A small image classifier, trained from scratch: 24-pixel images, held-out accuracy 98%.
Rows from block 6, named by matrix and row number. Rows with one number belong to one neuron. Each number is 128 + 24 x the weight over the matrix's rms, rounded and kept within 0 to 255. All counts start at 0.
# fc1: MLP up (model.blocks.6.mlp.fc1.weight, 768x256), inputs 0-127
# fc2: MLP down (model.blocks.6.mlp.fc2.weight, 256x768, transposed), outputs 0-127
fc1.372 [124 176 124 113 123 132 128 138 157 140 114 122 131 131 130 165 127 125 114 131 115 115 128 106 138 132 119  85 138 122 115 116 123 121 125 115 134 132 126 115 136 117 133 136 142 135 112 116 132 144 111 106 125 129 118 123 119 135 131 121 107 128 139 135 141 108 129 138 126 123 129 121 138 138 126 143 118 125 108 113 126 110 145 148 147 138 131  97 120 126 101 105 137 137 125 115 133 116  99 132 133 122 137 127 124 115 133 151 115 134 141 126 124 118 137 155 121 130 136 124 166 144 129 116 132 105 136 110]
fc2.372 [141 102 116 136  92 154 146 129 116 109 142 141 122 122 116 118 152 106 164 182 139 117 131 156 144 119 131 155 136 116 143 140 133 100 121 167 110 112 130 122 106 128 104 163 117 134 125 132 141 123 130 136 124 155 100 130 143 103 126 134 167 152 164 155 122 154 121 123 178 141 107 145  96 138 146 120 140 117 138 122 126 130 111 125 118 117 131 159 128 143 140 134 132 112 132 114  93 178 129  90 146 137 116 119 154 122 151 113 123 132 136 122 119 144 140 100 139 129 139 142 123 132  99 105 124 127 152 143]
fc1.373 [124 145 128 113 158 113 138 115 130 145 106 124 124 142 112 162 110 126 127 138 128 125 133  90 152 101 120 106 146 124 113 119 110 147 133 132 117 157  96 137 146 115 123 148 134 124 102 114 135 111 125 112 147 124 108 128 115 142 140 140  92 107 150 105 134 134 145 138 126 123 116 110 132 155 138 104 114 142 103 126 116 102 133 172 130 122 133 102 105 124 103  91 145 158 134 101 160 107 104 140 124 120 125 142 106 137 142 129 116 128 142 138 152 120 124 169 100 149 128 131 132 146 113 113 128 118 118 128]
fc2.373 [139 124 116 140  90 156 132 134 111 113 149 134 133 124 115 121 154 119 149 168 128 135 141 140 137 113 145 139 146 132 158 141 113 100 118 164 115 126 132 122  97 130 102 154  99 129 129 134 132 124 137 145 112 144 110 139 128  97 122 130 162 143 163 151 111 152 134 115 160 136 123 146  99 137 149 104 136 120 142 114 111 149 121 117 113 136 124 158 130 140 151 122 117 116 120 123 100 195 131  93 137 136 123 104 156 132 144 123 121 143 141 125 114 141 137 104 155 119 136 143 124 127 126 123 118 118 158 123]
fc1.374 [ 97  95 145 170 112  98  87 171 120 117 187 114 134 138 124 109  89 144 115 117 131 140 140 121  99 222 124 127 141 143 103 151 161 109 129 135 123 106 129 130 114 150 117 148  65 132 151 140 115 175 151 126  91 150 124 117 126  77 139 157 170  95  63 145 114 139 101  71 148 105 112 149 126  98  72 136 142 129 163 151 138 132 158  94 147 143 130 192 160 128 176 164 139 117 183 172  80 189 146 108 121 144 121 137 138 129  95 127 121 104  87 142  83 166 110  81 171 143 110 130 157  96 125 185 128 138 175 140]
fc2.374 [121 167 144 121 151 101 131 116 173 147  91 130  97 128  93 139 121 126 154 121  94 130 132 117 153 114 117 103 154 122 118 112 122 138 143 113 135 156 115 134 142 114 150 128 148 139 158 127 136 135 113 130 169 104 117 141 135 153 140 153 100 120 128 119 148 100 124  96 111 117 156 142 156 165 122 148 110 136 110 117 124 141 164 139 124 102 120 119 143 119 105  98 128 147 125 132 138  95 151 140 121 132 131 125 108 119 123 125 137 121 125 145 146 104 133 155 109 125 136 105 136 155 157 122 130 140  98 147]
fc1.375 [123  69 146 139 101 101  79 168 126  91 191 107 124 165 102 102 122 140 110 142 131 135 127 119  89 229 116 135 130 136 105 142 193  68 146 138 123 104 145 132 123 175 122 151  50 133 168 146 117 189 139 103  82 169 133 124 137  69 120 153 199  90  43 137 111 148 112  35 198  82 103 120 149  79  76 167 107 151 185 182 118 146 198  68 154 131 128 165 183 149 184 202 164  96 196 185  55 237 127 114  99 126 107 139 162  82 129 104 126 120  69 134  59 159  91  49 155 154 115 107 163 101 159 180 114 115 190 128]
fc2.375 [112 143 149 130 163 103 116 132 155 128 106 119 109 126 112 123 130 146 142 117 120 112 146 110 134 119 118 111 138 125 111 108 135 132 144 100 132 150 125 128 153 118 152 112 140 141 146 124 123 144 127 121 156  93 135 140 127 153 142 159  94 110 121 125 126  94 106 103  96 119 142 138 159 151 115 134 104 113 114 120 135 143 170 123 143 119 110 126 140 114 108 101 128 145 145 136 132 109 138 157 121 126 120 127 117 121 109 127 130 123 127 155 138  92 142 148 113 117 124 109 149 153 149 127 130 149 120 149]
fc1.376 [130 128 136  96 127 130 130 119 136 136 127 129 119 139 119 127 126 123 111 122 128 146 122 112 163 101 124 120 161 116 123 114 133 144 113 138 142 128 110 134 142 118 142 133 137 134 114 116 131 120 129 113 110 125 101 124 118 136 127 145  90 126 120 122 119 125 139 135 144 104 144 127 134 140 133 144 132 125 127 107 127 131 140 152 121 125 115 117 126 133 124 115 112 151 128 112 141  95 123 141 137 130 139 128 116 137 127 147 113 124 129 147 129 123 126 132 109 152 140 139 136 131 113 101 123 138 113 113]
fc2.376 [143 131 136 145 143 133 121 139 128 112 152 132 141 130 120 127 148 130 136 139 152 113 129 142 117 140 127 131 131 129 140 141 121 100 126 126 125 127 132 130 103 136 110 138 114 131 127 121 117 129 128 133 134 145 117 126 119 110 123 122 146 135 127 140 127 126 142 124 123 136 131 132 107 109 139 127 129 114 129 114 111 144 118 126 127 151 128 125 137 143 122 125 127 109 123 143 101 171 142 119 148 115 123 124 152 142 124 122 150 128 152 115 126 116 112 105 136 131 130 134 120 123 115 132 108 130 149 132]
fc1.377 [103  96 142 166 113 115  91 155 101 128 197 131 117 145 114 101 129 166 110 133 135 124 124 127  82 212 132 132 143 127 118 169 150 101 159 141 127 111 134 135 124 169 137 149  70 133 149 157 109 157 143 121 109 156 131 126 131  63 131 124 168 107  58 161 127 137  92  76 177 132 133 120 125  85  77 140 151 131 189 139 131 131 169  82 159 136 131 171 181 152 157 155 145 108 169 165  93 200 133 100 111 130 124 143 148 112  98 118 141 127  94 153  84 144 118  79 178 147  99 113 151 106 154 163 133 102 178 113]
fc2.377 [119 156 154 120 150 120 139 125 162 129  89 125 115 125 114 147 121 139 131 120 120 142 137 117 137 120 120 113 145 127 117 101 134 148 144 109 127 134 116 135 136 118 146 105 140 135 164 116 141 131 112 131 161 102 143 144 133 154 131 158 104 115 130 108 145  97 108 116 103 115 149 131 155 150 120 143 111 122 112 119 130 142 154 126 131  92 115 122 134 126 115 107 123 145 136 124 139  91 139 143 110 141 131 126 111 117 125 136 118 130 123 148 133 112 138 162 115 117 124 107 155 152 143 111 141 137 117 142]
fc1.378 [131 133 119 112 132 155 132 139 137 157 138 133 119 117 127 139 119 129 140 125 137 132 112 113 137 121 119 116 146 134 131 118  98 112 108 133 125 132 131 151 137 113 112 135 163 116 122 145 125 118 126 119 135 116 128 125 126 133 132 126 106 118 160 114 131 119 137 126 126 124 132 120 124 129 134 113 137 137 120 106 106 119 135 138 120 131 127 108 129 145 121 125 124 111 139 116 134 120 131 159 145 114 133 110 118 150 140 148 141 116 156 141 118 121 120 134 121 130 135 123 101 124 116 136 133 137 148 131]
fc2.378 [115 136 126 132 123 111 121 144 131 128 126 118 122 125 138 134 138 122 125 127 126 119 132 116 119 140 125 130  97 136 135 127 140 154 138 127 119 122 115 125 137 132 142 124 128 143 122 127 123 130 133 136 143 134 128 125 125 127 126 134 129 130 118 121 122 121 111 120 128 129 120 129 133 138 130 124 122 133 124 122 122 147 135 131 132 123 129 125 121 121 117 132 130 136 131 131 127 126 123 120 118 137 121 129 118 126 125 126 123 135 129 122 125 137 121 126 130 131 130 129 135 131 131 124 123 123 112 137]
fc1.379 [149 122 121 132 119 129 138 121 138 135 128 130 133 120 124 121 115 128 125 159 133 128 118 134 128 137 114 129 133 140 127 130 121 132 123 119 112 140 133 139 125 104 124 120 126 115 132 139 135 107 128 118 126 124 112 128 136 137 137 120 149 122 147 129 120 137 119 128 146 122 128 134 116 141 108 114 129 130 120 128 127 134 138 146 127 123 107 121 126 139 121 105 147 109 143 138 130 135 130 124 127 136 124 114 144 125 145 120 143 119 136 128 114 129 127 119 128 130 143 129 111 116 124 127 120 109 152 136]
fc2.379 [124 146 122 132 139 112 130 125 125 137 103 144 111 112 124 133 116 102 123 110 147 115 127 124 143 104 122 129 113 132 125 105 133 161 131 150 127 111 126 124 141 117 148 126 138 158 137 118 124 131 137 124 132 121 144 144 123 136 124 143 109 108 125  98 127 110  92 144 130 139 122 109 165 135 118 143 138 143 136 132 136 131 130 142 153 113 129 146 121 120 111 122 135 134 108 145 139 103 118 147 111 138 108 136 123  96 136 136 117 125 119 138 130 125 139 154 126 132 131 120 144 113 120 121 136 130 122 134]
fc1.380 [114 139 124 126 140 104 149 124 105  77 119 103 112 135 130 146 117 129 146 129 104 121 145 127 117 128 128 138 121 114 128 109 191 106 123 117 125 120  87 123 151 148 144 128 101 143 151 111 135 148 155 151 144 115 136 134 130 125 121 155 131 159  82 133 139 114 129 107 149 148 119 134 133 137 131 149 120 136 128 129 156 140 139 114 139 109 111 169 120  91  98 146 121 157 136 148  97 110 115 111 106 156 139 133 112 110 129  94  69 124 102 125 122 113 141 133 151 119 110 112 172 156 153 121 136 120 111 120]
fc2.380 [159 115 149 119 123 150 127 121 107 157 141 113 124 107 101 112 129 148 134 141 122 154 138 152 156 109 114 134 169 146 144 132  47  94 114 124 145 166 172 129 115 123 115 104 132  87 127 135 133 110 108 116 109 151 116 125 128 121 128 123 137 120 141 129 142 145 148 114 130 130 131 161 124 116 169 127 138 115 128 126 115 121 104 129 130 164 144 121 148 167 157 142 108 133 126 114 137 149 130 130 157 107 140  85 144 146 111 130 149 145 112 115 153 114 135  94 137 106 145 117 111 145 147 134 124 139 155 124]
fc1.381 [111 156 129 123 144 143  99 136 124 156 110 138 138 122 148 124 111 168 134 117 135 151 113 115 149 144 130 149 159 146 125 126 125 142  79 112 109 104 117 126 113  94 128 120 122 133 136 172 119 100 105 115  93 134 111 124 116 171 128 133 130 103 142 121 131 148 116 133 153 113 132 149 120 124 111  91 143  93 123  94 108 104 138 143 131 145 136 105 130 130 148 116 118 125 137  98 124 179 117 137 165 107 131 110 119 150 145 124 180 121 171 113 116 118 123  98 126 128 138 136  87 133 105 127 118 101 155 121]
fc2.381 [148 131 131 152  94  98 120 118 143 103 121 136 160 111 131  99 157 109 101 115 158 119 127 126 121 109 125 123 111 111 142 133 159 174 157 129 118 100 125 125 137 128 147 151 126 160 121 117 122 151 133 157 152 122 132 141 131 113 114 110 127 136 115  93 110 132 106 126 117 141 117 102 122 133 132 141 119 165 128 144 127 164 136 121 139  99 151 130 116 131 114 114 149 141 110 140 133 103 135 140 113 158 118 175 143 105 137 127 102 118 104 148 124 139 116 161 153 137  98 135 137 139 126 130 136 162  94 137]
fc1.382 [118 127 132 156 113 137  89 149  89 128 151 101 115 107 151  69 151 153 120 117 127 132  91 153  57 174 122 150 100 142 128 151 112 110 129 139 149 105 140 117 117 158 131 104  84 115 124 145 154 134 147 128 128 128 141 125 125  89 126 103 158 139  62 190 126 139 122  95 151 124 114 138 114  67 110 131 121 130 188 131 153 158 142  73 140 131 125 154 133 164 143 159 116  81 140 129  73 161 115 135  81 131 120 127 175 103  87  95 139 134  86 145  94 129 100  75 153 108 120 103 146 103 160 144 140  93 128 114]
fc2.382 [121 151 138 148 140 124 117 116 142 135 118 114 133 114 144 117 131 141 112 121 113 134 140 124 134 114 124 118 110 122 136 113 158 151 133 101 136 140 131 148 143 140 146 104 144 122 144 131 123 120 128 124 141 106 148 135 136 140 131 147 101 134 105 122 136  90 131 127 109 122 143 108 152 140 102 158 124 122 115 123 140 116 148 133 131 113 125 116 144 126 105 122 134 148 140 134 140 109 132 156 130 131 115 126  96 128 113 134 124 123 119 133 139 107 122 167 115 114 132 127 142 149 152 122 125 124 115 134]
fc1.383 [121 125 141 158 115 122  96 160 107 124 171 101 134 148 125  75 130 153 118 100 124 136 117 163  72 197 135 171 119 163 121 153 170  88 121 138 148  86 151 145 129 135 136 152  80 132 146 176 116 147 131 134 107 130 124 105 142  80 144 145 165 142  64 180 145 131 123  71 151 117 130 131 103  63  81 107 179 116 176 149 150 106 141  98 162 139 116 151 141 168 156 177 143 116 158 141  69 204 142  98  94 139 100 122 147 134  92 107 151 144 102 162  69 142 142  46 162 130 111 118 133 107 171 173 143 102 183 131]
fc2.383 [124 125 143 151 136 114 120 126 144 108 105 130 131 117 138 118 141 130 121 146 119 115 152 132 118 120 116 124 101 123 140 136 149 153 145 110 113 145 111 135 121 137 132 122 125 122 156 122 117 134 131 123 149 118 142 144 114 131 119 132 105 144 131 124 139  98 103 106 122 134 121 118 139 131 104 155 104 127 105 114 131 126 139 117 122  98 151 154 156 112 111 117 133 125 129 152 116 131 124 153 129 133 114 135 129 120 130 118 130 119 119 130 127 113 128 144 137 110 125 132 120 139 132 112 125 126 111 137]
fc1.384 [152 146 114  72 168 135 132 112 154 142 124 109 134 128 112 138 130 138 135 138 137 128 118 105 146  84 117 131 161 127 149  91 100 128 110 123 117 132 120 142 136 121 148 136 136 130 134 163 125  82 104 115 114 112 104 137 141 175 135 130  74 116 175  85 130 158 165 107 146 140 120 148 111 160 156 108 135 107 112 103 104 124 149 144 118 126 111  96 113 157 130 107 120 134 132 118 143 127 141 168 124 122 116 109 106 165 146 133 135 129 168 130 145  77 117 148  83 104 142 117 131 115 107 126 126 136 135 143]
fc2.384 [118 116 136 158 129 116 116 140 126 105 139 118 144 116 143  91 158 150 119 126 132 125 140 119 108 143 129 129  94 142 129 126 142 151 137 131 135 140 137 148 123 125 123 110 110 124 122 106 100 109 138 143 129 135 142 126 116 102 131 116 146 136  98 126 122 118 114 138 120 109 117 116 132 111 117 154 116 136 114 133 125 161 125 127 128 137 144 124 132 119 130 130 134 108 145 140 123 124 120 133 141 118 121 137 158 130 123 103 121 134 125 122 130 125 109 112 159 131 108 109 108 130 131 139 124 137 111 128]
fc1.385 [150 127 123 124 151 124 125 106 157 144 146 111 122 175 128 130  99 101 119  94 136 141  94 111 169 109 126 121 155 122 125 131 124 120 134 124 142 128 114 144 145 124 149 147 154 118 121 122 116 108  95 118 106 137 117 114 122 163 131 116  83 107 140 106 106 138 137 131 153 102 122 119 123 153 122 129 148 123 114 126 121  93 135 125  90 156 130 123 107 147 144 140 108 146 133 111 159 102 127 144 139 101 121 118  88 157 107 138 121 136 130 141 147 126 106 130  94 129 140 128 142 117 121 107 135 134 108 105]
fc2.385 [129 125 134 141 126 127 130 145 130 112 153 150 143 131 120 126 153 123 123 169 154 117 141 136 122 130 147 125 125 129 139 144 124 107 126 125 116 138 126 113 106 134 107 126 108 117 127 132 131 133 131 131 139 145 127 115 117 106 116 112 166 134 115 142 127 137 129 107 101 151 139 125 107 118 132 135 118 124 139 127 126 154 134 116 130 150 127 127 113 135 131 129 142  98 127 153  96 174 135 122 140 111 122 146 162 161 132 122 153 135 143 111 124 124 121 112 152 119 122 134 147 113 112 129 106 123 141 145]
fc1.386 [119  80 127 150 104  92  89 149 102 128 189 118 115 143 119 103  95 143 137 126 144 131 128 114 108 219 117 138 128 150 112 133 184  87 143 141 129 112 136 128 139 166 122 162  52 141 175 134  96 179 151 131  96 164 127 122 125  76 131 138 180  94  60 158  93 143 120  61 173 106 109 142 132  95  73 173 141 143 185 154 130 142 186  86 129 138 119 181 198 154 181 179 158 116 188 171  56 199 138  99 123 148 114 136 166 110 128 113 108 127  78 142  69 140 112  62 156 153 103 101 162 106 157 176 134 112 177 132]
fc2.386 [122 150 148 126 149 105 131 125 160 127  99 128 107 119 113 137 140 145 145 122 111 122 140 124 141 111 122 112 158 113 124 111 139 144 148 108 126 138 126 132 136 126 138 121 137 144 160 116 115 148 129 123 169 111 134 152 136 144 123 163 104 112 125 125 146  93 104 110 112 115 136 134 162 158 116 140  91 129 112 116 128 140 153 133 129 105 117 122 140 112  99 101 122 149 131 132 124  98 142 131 119 133 130 136 125 116 115 125 133 118 134 161 135 113 142 156 110 118 134 105 144 144 141 105 147 150 123 137]
fc1.387 [109 111 158 143 118 126  72 160  97 121 174 122 135 143 126  97 124 133 125 124 132 127 103 128 102 192 136 172 100 136 112 154 144  83 142 138 162  94 169 108 120 167 121 140  77 103 141 151 130 158 145 152 113 167 149 114 143  79 152 101 179 113  56 176 138 129 112 100 159 126 118 132 118  73  88 137 141 136 191 141 138 137 156  65 140 153 130 168 128 169 155 180 141 103 150 144  64 195 141 108 104 146 117 138 169 118 107 108 153 133  91 133  87 149 104  50 172 135 120 106 137 113 145 150 149 124 159 148]
fc2.387 [116 144 140 148 142 113 126 124 141 116 110 109 127 106 140 121 139 146 111 130 122 101 138 132 125 126 131 114 113 133 127 122 162 154 147  97 129 151 105 135 132 121 142 108 129 125 152 124 110 139 140 117 152 109 138 144 130 146 121 143 108 126 123 127 140 100 114 113 115 122 125 112 152 141 112 151 123 126 112 109 150 130 155 128 136 100 131 139 145 114 111 105 131 136 132 140 124 115 132 149 119 128 115 137 130 111 121 137 135 117 119 135 123  98 131 166 119 113 117 130 155 130 141 120 131 125 112 132]
fc1.388 [130 127 118 105 154 140 135 127 130 134 122 112 134 130 120 143 123 128 133 119 111 122 126 114 135 108 131 118 156 149 132 126 103 137 101 131 116 141 142 137 139 112 121 143 137 136 137 150 131 117 109 109 109 114 109 133 123 155 129 137 100 118 146 114 143 123 151 122 126 131 116 133 119 142 128 119 135 105 120 128 122 119 129 135 121 140 118  99 127 150 115  91 135 123 135 121 134 127 127 135 128 122 128 105 114 137 115 157 158 131 145 148 134 118 105 131 124 120 136 127 100 125 110 112 139 141 147 129]
fc2.388 [116 132 128 140 112 112 120 141 130 106 143 132 150 132 135 107 151 131 105 138 161 127 127  97 103 136 147 127  91 122 143 127 156 154 131 133 121 134 113 133 133 139 133 120 108 143 108 121 104 129 147 136 126 147 139 119 106 108 123 108 135 126 102 123 120 108 103 139 124 126 131 116 107 114 112 119 116 145 124 125 126 154 127 114 123 131 136 147 130 130 128 125 141 108 130 134 127 129 123 129 118 144 122 142 146 117 132 115 121 129 121 140 112 146 116 125 142 132 116 132 139 129 123 147 122 113  99 132]
fc1.389 [167 154 115  99 181 153 140 142 146 137 133 137 140  90 135  98 157 138 149 136 128 143 117 128 156  84 138 126 167 140 123 117  72 149  85 137 115 134 110 138 120 127 143 104 136 134 134 174 130  89 100 136 124 111 121 139 121 161 142 137  96 128 175  95 153 108 180 127 113 133 147 138 117 159 156 102 121  95 131  74 123 128 135 155 135 129 155  90 115 137 135  97  99 111 103 129 143 124 121 133 126 155 117  99  94 146 152 145 150 119 195 111 133  76  96 141  87 114 160 125 112 142 122 117 131 127 138 140]
fc2.389 [144 128 128 158 115 103 120 121 124 113 114 110 144 110 137 100 157 136 102 107 138 139 136 114 111 142 120 144 105 121 131 120 135 168 116 146 135 136 138 121 134 145 137 129 119 124  99 116 126 114 137 130 138 127 138 133 140 130 121 124 133 138 104 114 117 126 104 136 112 117 113 113 125 110 122 133 114 155 124 134 124 164 130 142 137 132 153 140 147 120 126 145 119 125 120 123 127 100 124 141 123 135 113 133 133 119 118 126 130 134 102 132 127 122 112 131 152 129 100 118 128 142 126 142 123 122 116 155]
fc1.390 [121  81 142 160 102 106  57 157 131 116 210 154 118 172 109 116 101 151 111 134 140 127 154 111  89 232 111 119 139 148 123 146 195  68 118 145 127 116 108 141 140 147 108 167  50 141 173 122 103 195 149 119  73 174 116 120 149  85 127 172 166  65  68 130 118 134  94  36 180  81 101 144 121 106  69 136 137 147 193 165 111 147 177  71 128 122 108 198 195 141 178 184 147 115 214 188  52 223 157 114 121 136 110 125 144 118 108 117 111 120  66 144  89 170 121  67 153 149 121 120 168  95 137 176 120 121 196 130]
fc2.390 [130 150 149 101 143 102 139 138 155 124  96 125 101 131  73 155 130 130 151 121  99 139 137 110 145 115 136 111 179 128 108 118  97 130 161 120 129 143 112 125 145 115 138 120 144 148 165 118 127 133 123 124 162  98 122 134 127 150 141 172 128 109 136 117 146 102 108 100 108 116 175 140 149 172 128 127 102 134 123 109 120 155 181 127 138 109 103 113 139 119 113  92 132 158 130 117 136  99 137 145 128 134 148 131 116 116 129 119 150 135 121 149 142 115 131 155 111 125 133  90 138 149 139 112 125 135 124 148]
fc1.391 [153 147 100  80 157 144 145 123 162 145 115 131 133 129 104 120 148 129 139 151 131 126 104 108 159  93 142 137 137 104 127  92 103 129 114 113 119 126 130 147 149 112 148 136 144 108 116 158 143  74 119 124 114  94 135 129 128 183 140 125  99 129 190  86 140 132 169 143 123 127 124 153 115 150 117  86 143 113 104 105 114 132 119 130 109 125 113 111  62 148 131  98 105 129 112 101 152 116 123 163 116 114 132 118  99 153 127 122 130 146 147 128 148  94 122 161  77 117 163 143 100 115  96 138 118 132 121 125]
fc2.391 [117 120 143 152 130 116 121 140 126 109 126 122 143 117 136 100 150 122 105 137 145 108 150 132  96 147 136 140  78 122 130 134 150 170 143 130 147 151 132 128 114 125 131 110 118 125 121 106 109 110 146 139 131 135 141 126 110 111 128 121 131 151 105 143 134  98 118 124  98 130 129  96 127 105 122 152 136 132 110 131 133 140 133 118 136 141 149 155 128 103 126 130 132  96 133 161 110 138 126 123 160 120 100 158 157 127 136 113 123 118 115 124 116 104 114 106 148 106 100 127 118 129 141 135 120 122 114 122]
fc1.392 [120 141 144 100 134 115 139 132 113  95 115 101 133 138 125 127 113 131 135 141 119 108 162 137 122 149 132 127 105 111 125 117 185 134 142 107 139 132  93 130 136 153 141 143 101 151 137 113 149 169 146 134 131 120 130 124 147 113 107 139 139 152  83 134 127 131 116 110 147 126 138 136 145 150 124 174 123 153 150 127 144 165 154 121 145 120 114 166 131 101 105 127 112 158 139 155  94 116 107 118  93 160 133 154 118 102 138  90  86 125  79 119 120 137 152 135 156 111 138 132 188 157 146 140 138 123 122 121]
fc2.392 [138 116 140 130 128 151 125 119 107 146 116 108 131 114  89 120 113 129 159 136 107 155 129 141 165 113 128 136 174 139 143 137  66  76 115 137 140 149 148 136 139 122 104 134 125 113 143 148 132 110 112 139 112 129 112 134 135 104 138 130 151 126 150 148 149 148 148 129 142 121 127 150  97 116 176  99 134 106 130 112  99 119 112 117 127 147 112 125 136 151 141 141 121 135 116 121 117 134 130 129 146 112 134 108 137 146  98 135 149 112 127 124 144 115 117 108 121 118 131 112 128 131 132 131 127 145 149 134]
fc1.393 [ 85 130 134 139 129 100 142 126 105  94 127 112 128 124 133 149 126 151 135 137 144 110 183 131 120 150 106 129  92 117 137 117 201 111 117 112 115 160  95 100 152 165 107 103  72 128 146 117 145 185 171 137 144 117 142 129 150 103 144 147 138 123  78 145 153 101  96  86 130 139 127 130 111 121 132 176  99 156 154 135 156 174 132 110 145 127 115 158 150  97 113 142 121 157 160 153 101 158 135 105  81 153 115 137 121  95 144 128  63  95  73 126 125 110 141 141 195 118 120 130 183 166 153 175 119 119 144 129]
fc2.393 [162 136 140 117 106 151 139 103 108 150 110 105 104 109  85 126 104 122 149 119  93 160 117 135 167 116 106 133 184 128 121 130  75  83 119 139 153 152 159 136 135 119 102 140 153 131 154 136 123 121 109 144 117 115 113 144 131 125 138 136 115 133 156 129 168 144 132 121 162 116 133 150 132 147 170 109 127 113 141 116 107 108 119 137 120 128 110 144 141 165 142 136 128 153 107 107 114 123 126 133 141 116 147 115 151 147  94 129 135 135 124 137 152 139 135 133 110 133 150 103 114 145 139 115 120 134 138 113]
fc1.394 [116 166 149 196 116 148 137 183 121 129  97 116 120  88 143  72 145  98 111 106 115 119 125 173  77 159 134 169  70 128 134 141 130  83 146  99 163 138 128  78 139 187 100 142  98 132 156 156 117 161 197 184 181 133 151 112 123 101 117 117 150 188  87 194 156  72  95 111 131 170 124 130 109  88 100 123 137 135 182 116 155 130 101 121 124 169 152 159  78 167 136 132 202  68 104  98 122 148 104  93  81 185 102 172 180 136  91 123 158 183 111 160  71 128 126  70 156 112 134  85 138 105 152 147 136 114  59 142]
fc2.394 [106 123 149 174 125 114 118 137 143  94 104 111 145  97 136 105 149 137 110 129 110 112 141 136 103 133 112 133  73 116 148 123 154 146 145 111 137 153 109 141 125 145 125  97 123 111 131 115 107 114 143 129 137 125 134 139 110 138 115 120 126 139 125 134 162  99 113 122 128 122 130 104 139 116 118 144 121 127 127 115 139 147 142 105 122 118 140 159 147 100 133 121 130 118 121 152 107 135 128 141 124 117 100 140 139 137 125 103 117 123 107 145 125 116 121 130 125 111 122 130 135 132 146 109 130 132  96 137]
fc1.395 [122 128 150 152 104 113 110 134 103 155 163 144 130 136 149 111 100 156 111 127 123 133  93 136 104 181 138 152 120 134  94 154 144 127 132 107 122 119 182 150 133 130 125 137 113 124 109 130 141 165 140 141 104 139 137 119 144 114 130 116 178 116 115 164 123 149 109 129 122 114 125 116  98 101 103 111 158 125 136 160 115 123 116 120 129 136 138 141 143 115 154 166 124 107 139 155 126 157 133 117 131 123 132 137 157 128 107 100 132 143 125 113  94 173 148  94 166 142 141 147 102  90 141 142 141 117 133 114]
fc2.395 [120 161 144 121 131 100 140 121 158 141  88 129 130 116 117 149 110  93 131 112 124 126 143 130 152 120 124  98 145 113 120 111 135 146 151 118 127 130  88 116 135 114 150 129 124 145 161 124 143 132 122 137 162 107 136 132 124 152 114 151 113 130 133 112 125 106 125 122 111 145 150 126 171 151 119 133 118 143 113 120 141 112 164 133 135 104 115 132 129 113  83 108 146 156 141 120 152  88 134 137  82 149 123 140 113 110 132 141 133 106 104 145 132 119 128 161 105 123 118  91 144 132 130 114 144 129 121 146]
fc1.396 [112 123 132 148  98 118 123 151 105 106 148 123 109 144 131 128 102 151 137 111 121 143 166 132  88 201 120 144 109 107 121 153 170  86 117 119 119 145 128 112 147 161 105 137  87 128 137 116 131 180 166 129 118 128 133 130 131 106 135 137 153 107  90 128 135 129  89  93 128 100 114 134  99  89 111 140 117 134 173 152 129 143 138 106 126 133 126 180 144 112 147 141 150 138 173 141  89 139 134 112 101 131 130 130 165 116  98  98  91 128  90 150  99 155 134 108 185  99 109 116 147 129 161 167 137 125 108 117]
fc2.396 [154 152 142 115 121 127 155 112 147 145 108 121  97 119  71 143 105 113 162 144  92 146 129 140 187 114 115 101 190 138 119 123  93 116 137 129 156 157 118 113 126 106 121 153 143 124 151 125 131 129 127 144 159  94 128 145 138 122 126 133 117 134 169 117 167 140 131  98 132 139 134 144 146 167 151 114 120 122 132 111 125 108 133 142 124 116  92 126 131 138 113  93 125 155 110 120 106 135 145 114 141 141 153 131 128 123 143 129 144 125 117 133 158 136 147 131 111 128 150 125 128 159 136 105 113 132 152 138]
fc1.397 [130 106 145 168 125 112 110 128  88 100 137 121 106 137 106 153 108 169 162 128 162 109 176 122 113 221 123 118 117 107 104 134 194  80 108 113 100 139  83 122 145 168 106 142  73 146 167 110 127 196 195 128 100 142 120 150 131  94 104 148 162  83  85 136 126  92 104  68 150 109 111 153  87 106 106 135 102 169 179 159 118 167 162  92 129 140 109 162 168 101 158 126 178 130 205 168  82 150 158  92 105 153 116 124 150 125 104  94  88 123  72 151  99 155 136  79 189 129 112 134 183 159 164 188 139 138 151 128]
fc2.397 [158 151 155 110 109 127 170 115 137 137 110 110  89 121  70 141 121 128 160 144  85 158 136 131 176 120 109 112 189 139 132 124  83 109 119 138 136 158 123 110 120 120 113 141 139 112 159 120 130 128 131 147 161 100 125 145 124 121 141 147 110 108 164 117 165 127 120  96 136 122 130 155 132 178 153 112  93 126 129 105 108 131 143 138 122 115  99 131 143 154 124 100 120 163 117 108 101 132 142 118 132 137 154 117 128 127 121 138 139 121 127 135 145 140 145 134 122 126 140 111 125 139 132 105 112 130 147 133]
fc1.398 [110 132 147 150 125  84 110 135 110  97 133 119 122 158 102 153 134 177 150 145 143 107 191 118 103 191 137 109 115 120 138 143 212  78 136 124 103 127  87  94 156 163 118 134  61 117 161 126 132 193 166 151 122 144 121 139 131  91 112 156 147  99  79 135 126 132  86  57 171 129 128 148 124 128 106 149 110 161 172 143 149 171 173  90 145 125 121 155 156  96 131 146 150 144 189 153  79 162 139  82  91 154 120 113 175 107 130  99  77 126  82 122 109 139 135  93 188 122  99 112 202 150 160 168 124 105 144 141]
fc2.398 [150 145 129 116 121 151 159 128 133 139 117  97 104 125  92 129 122 127 162 128  79 177 127 123 166 105  99 109 203 120 123 129  67  91 131 131 148 155 131 134 127 124  93 149 146 131 156 135 147 140 128 146 137 104 139 151 136 122 140 157 118 119 181 122 144 120 135 103 157 113 135 156 127 170 160  84 117 132 140 126  92 116 127 146 125 110  94 133 139 150 136 118 118 158 130  96 129 112 132 128 125 132 160 110 116 135 116 125 131 132 116 140 133 147 137 152 130 135 150 117 132 152 130 108 127 135 141 120]